{
  "encoder_moe": "top_k",
  "muon_scale": "spectral",
  "nesterov": false,
  "warmup_steps": 200
}
Rows from block 6 of the image encoder of a small contrastive image-text model, named by matrix and row number. Rows with one number within an expert belong to one neuron, the router's apart. Each number is 128 + 24 x the weight over its row's rms, rounded and kept within 0 to 255. All counts start at 0. Numbers have three digits each. After the name is the row's rms in percent of the matrix's.
After each expert's rows are labels from the 100 images, of 14848, where the router gives the expert most weight on average: "patch colour" is the nearest of a few named colours to the mean colour under the peak; "strongest on" is what is common among them. Only what is clearly more common there than usual is listed. The data: views of escape-time and Newton fractals.
# router: router (encoder.blocks.6.mlp.router.weight, 32x96, trained with AdamW), inputs 0-95
# up: expert up (encoder.blocks.6.mlp.up, 32x96x96), inputs 0-95
# down: expert down (encoder.blocks.6.mlp.down, 32x96x96, transposed), outputs 0-95

# expert 29
router.29 095:121160151098134137127138134154120086115150147149134127146106080105130096120153166146109064123109130094096133090088105088109122100129140138125115082128134128116143131089130160151162110158142147120116105138146148077128104098116134154108136177127112115121166067164163118115105153119125121130
up.8 087:119135111097119143144128132136134133160096099101136108146148139107152115161140159158100153135113098125115160110178082148097129118113094151162110131127161104116180164165115122118131191138157118108089104058100148143106132139128151161137128119135113129126104116102130161135102134140094091149
down.8 093:105089154115093186102136135121109162098119113127103098107167116119117143162163130108131138106148118147115100130163160143085135115090133111131128136144103152121111118072111157166150177126119141135141110131143136118137139117090098132152110081128171097129157115096132160109177130130170106137
up.9 105:132099128113148081115114115125118158155127089147157095115126134165136113147126135162125108140141121181149083130146096131109079119128132141119194133177099135149154176071138122152135140142129149141098126127142100088133147117147163103132164127147128115146121111139077099133105096136105094134
down.9 110:164145144153140100126169146118124103169137126103176104175155119127184109153165136104136101116143132135154138139143098104129111117105113121121101156111134155113122131133125190124133159113113175137124126131105132124147096093117149104133113101149132129084131162090141090132066100125120082113
up.10 106:120096117098163179177103128153136107143169146133145125134185135139105132110140169121126128070152127110119132146135132113120096089077086175128134123134162171116134111145088145119116100116138114164126145120123101103143134134152127111104165108086106155109121113141139152127142148086089138138
down.10 109:175104127124123154115107068106111121122081125109110108163135128206140137099076098155139127181095120103137103111128149133121117129125114148153115142108139113090167112098140145124154165151155155136143168134159117164110144133102112114112140100156148134136128150082157100118117116124151123131
patch colour: brown
strongest on: warm; tricorn; Mandelbrot set

# expert 6
router.6 093:134107112112148138094149152137135140143141069137147144136114139169108109120100137164158086135143120169086139101162113107141121147136155146149136139127144092132081101100138116120120120136133152084166094178123134142113145128155148124081120120162141131100159075099117080125114103103105107095
up.1 097:175131117132161135135061137158125183150150130109132101150120093127139126112115138072138121126154106138162121115158128117172114125095120125094097082123108137080132083164133113120145170122114141141130155170129133123093099124126106159096130133105127100165156132154087128114133156136120164139
down.1 098:075184128146118129139109124131126091111086112107116147127147146142139140164142095132116117132134136094151093144096127102127164119180137170107078121130146081129131100097121130117132100125104117122102168146156145114145099105131148110125194115146124158133129174124141144145103187130103134117
up.2 078:077115136129093139098149116140125108074079121131157119134117161114115137108100145092121143126125152164126146122124158117136160141103135138158135155153113122125095156157109149142148146121169111117162181115091177096144137144066152128154160156145113106140109129126091069113125134116119126149
down.2 077:132123125150160127120141109114115177167122131178135121109135142176151107144125112140105120125140113074123123122177120148110124121128092143111154092129133135165164112100127143166099097103067116150097115120150124112106094125140138073122118129106140174120125090186141136161096156138146114139
up.3 107:114166150175081109176144139105147091109134171148136136167084131157114122120145117120174134161114140126112141133119144131141146157140133078113117138138112141136110105130109170145138134112175153072094167138127124124109133064136094131149099134133129124093118106121096098109123103168128123109
down.3 103:134158123114097123164124133062102136145111135138115159132134131137093091094110119143153157110168117171120168117091158145142140143145117086086130163166128133139159155096131102133119129154123125166135139098101130156104126162142166153116105110093116069154091118121157094144130135104138129124
patch colour: grey
strongest on: grey; Newton basins of three roots; quartic Julia set

# expert 15
router.15 106:170163114112149118137151141094141156133113115103145123100130156128121140164138076122146143101139125111142124133154109114116140173150142081132108123143148111147141132133081127131096089105114137098099119174165184112089134138137125159163117152137140135108083130090141155180163097132170147124
up.0 082:121129169108125125123120162168130131092134140086139133136155126164117136095086131072115143136170128102129137124118089120169129143111139128123136130143070148181110120155135089106144189163154109136104137100131156076108124096130133147136150123144163158136129100120157093128115117114146089115
down.0 086:131086107130133081130114136110108160107115125184124135157137092109095089164122106178108139142101136123135179122131106147173082122149127117108128168164139108078151123158156138111138139113148126170110111113149134127118100148138094112143148150127140133168094106161120112106158157132128128085
up.1 085:123086145112107113143114138136160125097113133118132099108162145135117188097130133123082107094125128123123117117086115159129151109139103111178155118158161112133168124131131146133116183104137167125075115120140110126170133086142099114173155171139156092105145108149111101137127157094128124134
down.1 087:102122099104145127090089112134103162128106112162126094155158132109174137118149098127134126162092163114126135157123170115158132087153152127134135111125125135124194148103146085170093106122151092114110162113116147119146143126102139093122132125125174102141154182119118129136147102097105122151
up.2 108:139108128144076155130161113142109116176120097090154117164109146119076146114163138145109127131159166137097113119079103113113141159118126130125148148136073134141202105102152121123115134131102159173169142163141114111125098096128105151144119098108150153114124116140121126132117153133099118103
down.2 108:113158165132126116152136119078122060147118142100144072136103126131142170134135152076117128138154099108186153110095132112180143128134118149163120067145142170119109153126116135139136122130117133125162108150092150135132117143121137124139132164115109170121096119121134101115092153132145101103
patch colour: black
strongest on: cubic Julia set; quartic Julia set

# expert 23
router.23 102:162123142107123092088127135137134099104106187164110116129136105108123089134109142146109149157075139186075124157115126121132155127154111098110106109103114136140098123139148166134146087151132169119089129136132156090155130125141156148126155125147157112139134088146132113161153171140160153111
up.0 088:108094125083111118135173128142114146118126119124111078127130141095111107198143125148125116088070122139125153113130124142107118144147105094174157147156116136145169131130138121118122191128173101123104159125126153108162131125109133114153105177151098108118115126159070114158123119137131134133
down.0 087:127115147120158125114142146063168088096102136139132125139111100157115124127127090151087110125153180133139156087160111134123136145109128135153122112145121123133126139126144159085108115129122112157140148159076157178117099143105115078124145151139159114130155117105160163102062127133133146111
up.1 131:132079106126174148092145139146121108116085135131151100158146121129134141106080128117133126142126141084152118092109129147124131142095123156131166163165066120114094125160132135146142087147152128127139100143082159106125139112123117101141130158111152174132100161148160159069134150148123116129
down.1 139:101153129198109098107128119119138119193139117095158155160105122137059131145142143117162174121125111134115106140121141117111156144138140146113119095134153103127173159120112102107111167112148130124124143101137115136159123134166129126106102099155100131130141066141131091123093132115158118101
up.2 102:115132187120180152141119129101097107120129122132096092109088163111134150118094073116174146126103137131166085139154126160110125132129141094130085143125115151151178154160160109117131138107150140133152111151118115153129133118122095189152108129098118107118156155102144096152120109108115135117
down.2 100:146109136109132073113134166126182142112123089100188106110106155085129112141175118178111153138115128114099112133119154109127151126123111100080151171138111115123142147091078104129137173103129154175141140097137124131149124103098101121142118127130146101152149136137162141147113117141095132127
patch colour: brown
strongest on: dark; Newton basins of three roots

# expert 11
router.11 103:150141144134132111104118128137166100089131160120132111138128140090106097081108156123105128097108123129110113149169114145089080113123162147181081109104156164131166110101156136136139114170142137128142109124114139106094120125126124175134146125130113103189164129155123154146105160098113151162
up.0 106:122092107102133122150119150094114115168110139106135128125110105121101111141115087163113118143138158152116136139113152169110131122158157151084119104143155128111147133114125154111148136159117114178168139118104105118133096099225131102148141130092159132115127112135132107117061148128127165136
down.0 100:140130111113116127101130118123111122099146108155109117138128128104155122125153114122125137161113121137123117097122117145185123140141152118122134126112097078141143135098125180104151172101158163101080087141148118110156150155142143132123069129141133178095176114081095162136160097130134176112
up.1 104:149148121120121120110161185127137157127148099136170118145097142138135146113137145136156094104104143159153134142166143129128110164102156110118101096102137140116144164132169113138073090110119112108123138113102079146097088124165136147133121136090104146166120128055123149110156097142117121151
down.1 100:150129095137161150107165122117166105180123142096135160139137101147151122181104088120133167110126138072143082146136147115135148137132086131123111121091127143144074123136125122158137106136119136121149144129123178092089110131170134113139141121142065120152132128173120123117083115104125134133
up.2 106:096122145136113127092149129188152148106104108124145114094131147102162113147090095112174165086106118107172154150110136140126167109156128148159105122148115100070156165138148131106093104150142151145112136154142101147164111098169140129156136122096092120106119129130118121102153129116130136098
down.2 111:140179150089128143104117113122112128111114154088107100160140115111106182108136158099128115114124130157151143126127164156115137146146105158121152173169111072128108142122121124143145102146073138117130101102152119101146156155122109204089131117121103112176125120115116147143125145097123135106
patch colour: pink
strongest on: tricorn; pastel

# expert 30
router.30 093:112137151131112130100100098095149155112098105127136165109124173162089101095107124137164133112088137155107162078128101095118172107132144154136149102136133104162167134120147093124119097129138155126102142170103158133127102114148172137106122114142125149117154110093090146118145119092162168135
up.0 081:116142158135113100113127181124144089087116157155159139140142146141165056116146120139085090141119163169176147126132133140101126122153123097116126107129156158116129127144126127151110155143101114164134138105100126091148111121083088137092163141154135143117124154136097162089098126113125110151
down.0 077:157129100109142130113152121159144127130183110117111129087138131155152184130094109113135110143104115089114110146146147097133124094144128160145102149151115150146107128116139090044125163148161148110146114130121145146097122096100122130178132127134157115177131162138106105154084141110137120103
up.1 084:112139130130125123162097121103145148093178100087098162096162121121144135135108124124144127125138118195141133098136115093136138122135116102088155118100088128108123144082090156120164165135146119116110133098105189141096128143121117184154124174086160119133118140135142121123095139152122146138
down.1 075:135139111160087080192135120122109164131168153120134081095119158132124096114110090095126103109121105130147103113155107138118138135153131131151157102179116142126122123109153100120093113124118126159125138138100153163077135167095139120092143136113174130126160149169167139126136117126114103158
up.2 097:121125090190121136078132129103139129131115112107119167162087142162114120138130083168148139113156163099091152143136135108135097117142133103133132099123114114107104113146126081152144187109162131155151141098079134119107091139153134160117119117136106152121126153127175130128098123133150175117
down.2 090:118125088119114144124105124147134116113140086135088115120080110125152108116105136158128172126122090123153152166221081088126117126119140101155118111115128112113177139117120180134140130094094141127147129114158131096100163103147155119133150138159126130151152108124153111136123145145170119113
patch colour: black
strongest on: burning ship

# expert 14
router.14 096:119112161118143120137113161137097152152125133164144095096110170145100159093143144134157118125097133098119176102141124148082083144118098103116104102128151100130155125174104076105112191134146133132126132152131168125165122099134137112112157155119112168117133123141171127155136129133107166117
up.8 085:140104136130161098133111092126111118147126097136182151120148100118144156104145133114160174112166123125161088107101113149139123132099148126114084145115172100144167136156156133139144095092136120090134126142137143166131150125137140121128070146118128139081120110138120095088169066146111126136
down.8 098:106118082135108169185139063141131132187125155120095145103129127170137122155125123114121181105113104135164121122102143143135129104130118151124158106114138112132165110140142150126165152145106103068107163160096113105113078120132128126124131110128133119098085148150132098138153128136161134119
up.9 095:131121071095126136113134148151167075128139135108133128120115115150101132126129107130142106100140086084112152140129139178146147100138135147157104092165091168125129110141137121151106143128116163137113091128134138140116116146117123201132117091106151147115166110190133159130105126109162107093
down.9 091:121092134159148154126137099112144118150132120130134099084135159137122144125127084174146123118123117105111125083113118126157156067124171139130121124153130129163162093136150099143135129085170132181115074097088119163112155153129180097135110134123090133127110130129138104156158105145144127137
up.10 097:105119134118098123180092124078149136122113146089097146139102140095100144124130133129135107148148173125140105137109154111106117095150112142104140084158142132114147171159120132107117161198146104107133143137140185105114121108133152129171128120119174157098080109105132132095136127143136153115
down.10 114:130132071142131085085168127112161129077161122162113131117199101112132153137133152105109077159126136112159163160144139120100119128125136133140141091127166114131138130080143129114134188132129112146107155113152124140148130091104121067130125137145111130122103158123132155123117151122135113105
patch colour: pink
strongest on: quartic Julia set; grey; sine Julia set

# expert 10
router.10 097:124141082146139168101179147119135154124156146114113155139123161103129112135090140145110141148134103137140113122128131062124156106162153127138146133142106164094106120128141122151092117098124127077102119131134116136085104169082136178110106118151149081107138144145158100150126102154121095165
up.7 096:117131166068138104113146106116174133148118079113102129142145158093142172130182115117140120176124121138139129183145126136124110116162155120115158144118147150116122070130101148161126126098116131126101115130143137156163136151100097135105091111109145121152125141089118116145094106134154089090
down.7 096:163125144104131114101119140137091130098166140105138131109119162127085132088085129111171133129107105139132107124141099133128118105125169128124104143119092136161161179185141160167112128104160138117158110099119151121175089087104124130089146097128139112109145123145136146123127178161123121092
up.8 093:135087151146115173150156107133134137140118186149156087151151148135125120097157143077091140102140129133147133168101120136121132088117115130137129142142121132171130113135109143098101181128093079143085149149135143153102074116136112141148141127117098116109153140129130095127078100144128171121
down.8 097:130204147141142082185108145122112143127144146108121079149130146112109142137153125150132098133127141104165145144114159125101127145159135105109131139134128096155141122165171099109144097087073134157135103179122157111120092116153115084138142129153144128108096091127140106122125120137110107100
up.9 107:110126127135133157144142105150072142129149155099139165139150128183119134131145191147130111134129105104148109085141115166139132140136150107141114112121089118128106144131107110077084089107148147103143113135122130116125113130163137143114087085144113134183115141176111154154132080088133109146
down.9 105:140160174177124140096107130086100112098119154155142114122165147161154118125122150136109066170123152160152114146105095142169150167130137107118127130153149136131098137150148130159120142122121125092115105092112113124134145142137092091090115117118129120161110181140098109112099150091113122092
patch colour: black
strongest on: sine Julia set; exponential Julia set

# expert 16
router.16 104:104139125152115124128127095151153126136141103151121152142183138113151103100129138161134148108085089151125143158100078113160139124125116105152166093148105096106142175133149082105075140129151090110113111085100138153127092130107149158111123172124093140127130150169105114139141148100142114121
up.0 095:136135124131166166112127113162153136120135145113094116146091129115157139092143117137123095160121110122152129096184099120148107165102167122162102142143063102113138126120141141117120118170092165125131130105167116117137132141136106089178146095122136102150109144109104179099099104157118159119
down.0 102:153104117175144119139108094099120127135126157116134152135079180128140121119154099112144097131098099117115114098116147121149139138151119124121149127127143127175116122135123106173153174146135114064086151169131077147098143115104128117136139121129088097113133162118127113164136117114185176134
up.1 102:132126154110087145120124097128141143113138120113097132158160113099089146083117119136122113118114136143116107100100072133149116164141116143148113073115117120153143125127191174152152147164170150155127090133116117107140128114117157161125117182139148127149138090081109142156128108094146140094
down.1 106:140161111132117137105136172160081132137134110164054128095147132151129126072108118074123168154153133078153143103123125105127146127126112126089197126119116117130120099136123175120127139141135168113142133109159113122142091148134117130155134126150144123123121102117072152159143130114123136147
up.2 098:094113115142133132162108130129128163092117140172156148154145114108120101144136093141164144077131132173132078143106116094127139119121113112137114116146136134114135122125106122113119107113135119160172116164087135107116150087125104087142162130151144100119173151127120084184187149097111105138
down.2 092:124115101126119150120118142116109122154144140079088118113184139138097099131143151136117095133153133124115121139123121123140165107148119175113151099099109134110109151128147154105126126088077120118105139147118171144168147157154091137128101151124096073181141117149124166095153186149111127110
patch colour: black
strongest on: burning ship; dark

# expert 1
router.1 096:134112155139118100102115115136144152181106067139146091093110078149147106118156142139148137134126148128116149092136134144128124089119146152084148130111137144119131086083074144173136111149123138121092098153156099119103115115112150135101164147135126126170146122104163152178157130133142129147
up.7 115:118118146145142135130105182158104108167143118175154151103122098107139107105097122119173125109153116170127135105145173114121131126130103096144110127130109113132131096164125094112168158189129164107118167118118137075134101145159143115114133095099152146091108147127110106121141160093094122129
down.7 120:088122129120119131104125097161141184130109100109160155121116178140142140127124110118085125143142049152124166126162099133162124136172114146161133162142129088094131109160131082151119150129130129161107120091136128148111125118140127106122091123160134095126126152150120099108181130116105146122
up.8 084:100154158105098117141128135118113162166172196133117075160134131144121115120161169126113141104124145143126114131129088115136127178079150127117131143128131117132120168104149118124101119142097058109149107113129146156140123132132127104125086127156192132145101147118151116124115149120100098101
down.8 085:142091153129128117137103143109131146126123130151107154144107085132086143127080126128130114144084100182114118142108154135185112109156137143121131128085197152130095117136102130102109148130170117098111154149151105145132134131128159133133144144134089142168136073104129107163141153135096090118
up.9 118:124121163097157103121137171136134151142164142112115130100104135087156119156141093194100123114115138125170144113176126115111086109159133126104140156133125130108107105125096125105138129100158124162143133127153135187164089152125103138106096120101107144179129142092108120133139085123131104102
down.9 125:160206117135123162079134129146112114154131136084185124130094114155117185142159136123076122160109124069143144148136156154148137125090073146094147122124118071131106117117121128155088129115114130121129120141157136113113136128133123120125166102136117125100128140154116123111108149125139136139
patch colour: pink
strongest on: cubic Julia set; pastel; Julia set

# expert 21
router.21 101:113107133152094141130166121167172148163117115127137131154115149097141113108108086084130138124150147117147104131093081108174142155144117103152136115108091096121142169102154130105112101102153121090103108086158088134130151156096126164130156176127111106111106129124123110121158142123171119108
up.0 083:100135139123135066149106137158118073094137154085132133143125157134132149098125152104124148108135131100143148088140150147136125116096183157124136150087085112146109131144149106129116147126135104088127106214155153106147099116149174112131146097090139147109121142122111136127132140134123122152
down.0 088:096105128113128098148139099105118161131136137152111140087126135153078163117113137131167117130131151087165150066120131141122110155100135140127122161114139133146122102143135161128096123096128097134079129142110136182164101169096073153139146156162110099109173120120152130139159126126135100132
up.1 111:113112149135094090124175099119100140132129116128136143128168136120132115127108141177133154100094172139085102148138155127138174146126162129142119117108111119117075113154162151154138131135085146101140156119060175136108111135174112107147127133079138151116114133122116121135096135127163097095
down.1 110:142133091089090131132111114113148080117192110140143138111172138115098143163111134133153168086139166105152164118138106129103167128107126139117139094135108104135134112133131161075122111130130143134111148127147163131124132128096121100140136108148150145140128086166095127157170067113117115161
up.2 102:150129146141087131108101089105132131128126141122108085155104105101142132143159118104138131157106156097143149122144157174120173100094120121113148150128103127177103106109074159105128115094124078145155139140178119103147114157115110112145152114094141149118129163149108159152128175125149160110
down.2 109:110067109139118127115175129162087108096124111126123146131148149147112125159109088076159109172125187138109103117140137112145149091132171107161133137146110139153114107086149113145149161136146134117180087118125136110126110113097134121111091152165141147122146104151128164098144131133124123102
patch colour: black
strongest on: tricorn; Mandelbrot set

# expert 2
router.2 105:142102123141111137152115103141106126148120169127118116089123186140119114151120120116110116164151134102187078132137148110091143170099143148110156149153155133136106175126092104137135150079095129107137128087139112145104171142103115118161092119115140142101115116122123163149117101153118143071
up.1 106:134170144120085065141103109117133123173167128157132117168158119082144114128142134128145126146099138162140108100098073120110125155110151145129133147163145162143112126158087128147146091132113104130126127117103144072097145128135119135097150100133109097166086157144101175119134143126118131135
down.1 104:097116136161105125174130125115124123136154133175136097101113121154170110105089130102088131117109124153139106136150096082156108128176109140126176135106132126157137121185163138112090146126132134145110136139112156140116089104138127118102111106130148102077147172171128076115142141162131129146
up.2 112:147093082124139121137128099127167104132159115091149122133091171125153106168131115150152117146087146095164134168122099129124116114155112097136150134095120085136113135118155117115137174125117102151120097116140115103118103123191123125176178138111170155109116116147141120141124110170123113090
down.2 103:108131144114151073161135131145151123110089115146093135140108119135145116107076126086122154117154148089156115132131152114124096108195117127151131091122123132124131136125133163103149131116140129159085172167156146137107091098089135140112176138148125134099166159093151109134171148106120114123
up.3 097:155126138115084142169126131159152121116109128131084090124123152141120152115143137122115149081074113107133150141092149150092065127125133082176132134144099125166148143106118108125137149152143129102152145142138135092135085138175148082151094127128091154140128163110111154155144105143131140150
down.3 096:119138111147109116107138120095153135103132091114089132127086110089108149143041140097125124120144150128158128130122125098138102179161140134129113130128171106141132100132169140182114101149135135116148134174134109122135086126143079080138159146122129128134153144144123131108159143129171135163
patch colour: black
strongest on: tricorn

# expert 5
router.5 098:105135131123120135122133124150161178078148185122132154124121145094132133079142145107087151187134128126097157111098126149092100097115127147115163094143149127144141136147126129129101150125124163132162131147167119138146105105093160137122130116083090166066151122125136116134144150101152147111
up.1 097:129113144201099095066148127165132125115106088141098116150116150137162143145144115100147141119097118135135158126133126096139152111135139110174106108144125128107174152135168155119145120108146136151130092102078122078186132084104169111113146123124134121125113107125143121134109118131161112138
down.1 105:151114147138173092110104130152151158125117135089104128100118155163139082104147158147143136109159127121164139154146108137131097118139120127183117117119097132162130120130138124084113151104106087145138129116160102107089057168128121143083126085154153108151134137155119149129145093121158135128
up.2 091:151109095160114118152143144090119133164133156135134127122162112113139104142117187115114112149146136080193111117146076116143136140174147139082143131156131107118110147126139147107153075097088102087130153152148092093110113127142106111142135133139149105145103118161120104153149097143143111145
down.2 093:139118130101119129128120135164088155153115127158128122171127135180140130124137142137090136131147099123119152098078112118126188105124131124129099106121135124096153074121140103099064121117131156132168098132135154152094108155122130127148097134154148144143060144117152187131133115159112129127
up.3 117:112149147086114157147132122162130174113143117120080138141122092120136136112162117135111118164060138129094142124104167142174153183078136165112138122095075133091097136161124140148128127128146117126124131147133101111106123157156135142110099100159139109115155168133127137117111137115131111081
down.3 120:121112088106099098106108106095098076174134091123126133099124153124103135118147153124116101150132145089134091109160115161185154104150108115127158142148155107100136137114115139125142146152124103139106140088119110189123124118168138153135106116132117160163132194131127175112144119129118144139
patch colour: black
strongest on: burning ship; tricorn

# expert 24
router.24 096:101130135139101139170117153154075119133110136153155146094097165129139113116133143145156102112113135077081141126101188161128128119096111108096142106099109112115117089157112149097132154127100102131169143139138134151146136092138089104156140065106135161115139125135153141121102124165121112108
up.1 107:102138175140096165149113147111157107134146143157172147101122130059110128104133129118088126120163139111118104133119121104128138092138100106120148143119155146126150133159122122147157103135130091140116146134153052126130142104068143107153112167094124151175133119147110128112181123140129129105
down.1 109:132123124135129136151162091180122169153096122123144150150162095159140144136130093132130142140136098171120134169116098081112097141107131136138081139108118129159151108148158120166157150145115142166164095120125127131124054117101114100121118119138116128087146106090095114102095141113148141147
up.2 093:083141155118118107165151089120160162116126125158129154147091167103111136113115124120103142117113145144138123130132119122140157159149116084149120134094170080087063141180149177145144117127149114129117100163102117106117093123098147147140113118092116158122126088126112145142150157142096143137
down.2 098:123114136134151092155130128172122105118154133121144108144161134158103118125091113119118158145074113146100124122120117101076096113116142138143118130168128141146141104129149100144141154159115167151124111127096162090138158118123083192165090137101101111122133111167142149136126079096158162146
up.3 110:122100088154135166134152137129098076111102111139183086100105137143089150150143128122146139155165143087115074092104125142135165127151109105133133147137117115123124119159119096176142145159150086137147151138135117146133117118144131090136098144089150160149123115080150136151091136130157134117
down.3 105:167112089131103101149140098148125180131148151162097120096154108117152155107139093087123123136153153110135095165171114164120164119153134101102094131167155133105122144116112120138148123151136138105132160109096157135128104099107132118157094113124144064138105146117162113124182117120134124099
patch colour: pink
strongest on: Newton basins of five roots; pastel; Newton basins of three roots

# expert 18
router.18 099:173116142120147138135157136156131095115120166119111170104099164150125097116124139171118122150127128131078162106162139121117154132107131162122120093123139134114121181128130131138085158138132162077172099160111141154152070115085169160099131137121145104149128104136145130134153139123133127084
up.1 091:131152129119142086098149104139094164148121096157084137096128094148135115092130136128137101107148121172137119096139177151146074129151116089136145124141157153141158097118137108132153158161120120091140178132113146074125164147130114121099087165120108126115120157104154094120145112153130153118
down.1 097:109111131163164147101127119116106144114108111127114127120121134124139119129106097200143142122097097083186143082096132177195078127127145107102107138076112153110166152154135124121121118089104149144139148143145159126105132124145104136125122126103132107140161128104099153150139150129136156121
up.2 107:148125110140139161105129142127126104146130121137113113158141124132082145143072152119154116126153104146100132141158112082113175115104103114147123092143131131167141101097158160173177152124135165071151119098127117146063077130106155128140101157118111147157132111121139125132153093143139122130
down.2 111:176141117169089116088131121117122108130120098146106152153116106081110099089102173143095116127105143162104140160126148149121132103152133122138178136118145137115087092123171179116135097119132144124114124119159172118112135132149130144111193129144119140057141115161121136126135112124126125133
up.3 089:152124151165118108096089102072151153101110127169145091126118153145133142147101111105144117152121169127135110121143126178139144096152136121142103162117102132119144100119123121131129175134120128133112140137140149180146146142124090106137113181117130141133111091151122141141066152095155097071
down.3 105:110109133139145114111147147101158153094166138117124112084073134127138167139116112124120115158143167139166115149137113105108139168147085127118157155148149098139117133162124104158105113100131145102133096156126091147119066143149107134165108133093119129182147124123126075113097138127163158136
patch colour: pink
strongest on: Newton basins of three roots; pastel

# expert 22
router.22 095:162112107129106145106109142136124126123152086173131122169098131117102120130103159165160156106147134118102097086150104091079120132117145112140130128074126124129122084090145136186179101119135134109134111186091151138118157138163153128093140093137124121159129088131141128113128115124133148126
up.0 094:163135112087157176118129150168123120131127126150115121056091173133109160120098089080117161112100120137130116126164092135080101134115115146148120110132120132114122105133136129125118145143127146168117125187173122121145175113093124135168116126124102118113153124132161130154116130150128156087
down.0 094:158119131152148118152114160097121110153087152115117080100128103113153115096094113145143120144167146130154134103130150121156106127145099106115124139148117083088118137165102078109102135196149072175118165100100128095123135157155132141100128149104125162133128147135130148129160111126143141143
up.1 089:108148134158092111177139141131112160067137090155111117098102111127163106119094126151099152167158109136101129128114147087152165137135117160133128115102145159131111126156140128158147133118137090087116186144116096140155128154114129137115155115147089138143115135192140111101106141115110120096
down.1 098:115127152124131152128113129100167165140118157155136121150118080166107092143148136134164110149135106142159102132096151133075116144135130166121140093137123121165116116119112143114163123110097137117093101151138108131162100103180107174115097083113147131145128151153108084101136085101169150141
up.2 092:148123128144119120143119094116119155119109113084125183130171127152159111112134115099150181110159139104150138146128131158132142109191137152095147159100116160146102110141093097151087102108116128144145129086084122132120108148105120144138106111117203117120140142136142128143117121135087155091
down.2 091:112145111149192155129119175154114110087154129116120111093098157076142122151148167127130129079134150126154105127082159108086168141134109118131108136116153135120139146107118125100166150106141083137116089142137137120164081116148103123087147118128159099116140137160130122150106165145140129135
patch colour: grey
strongest on: quartic Julia set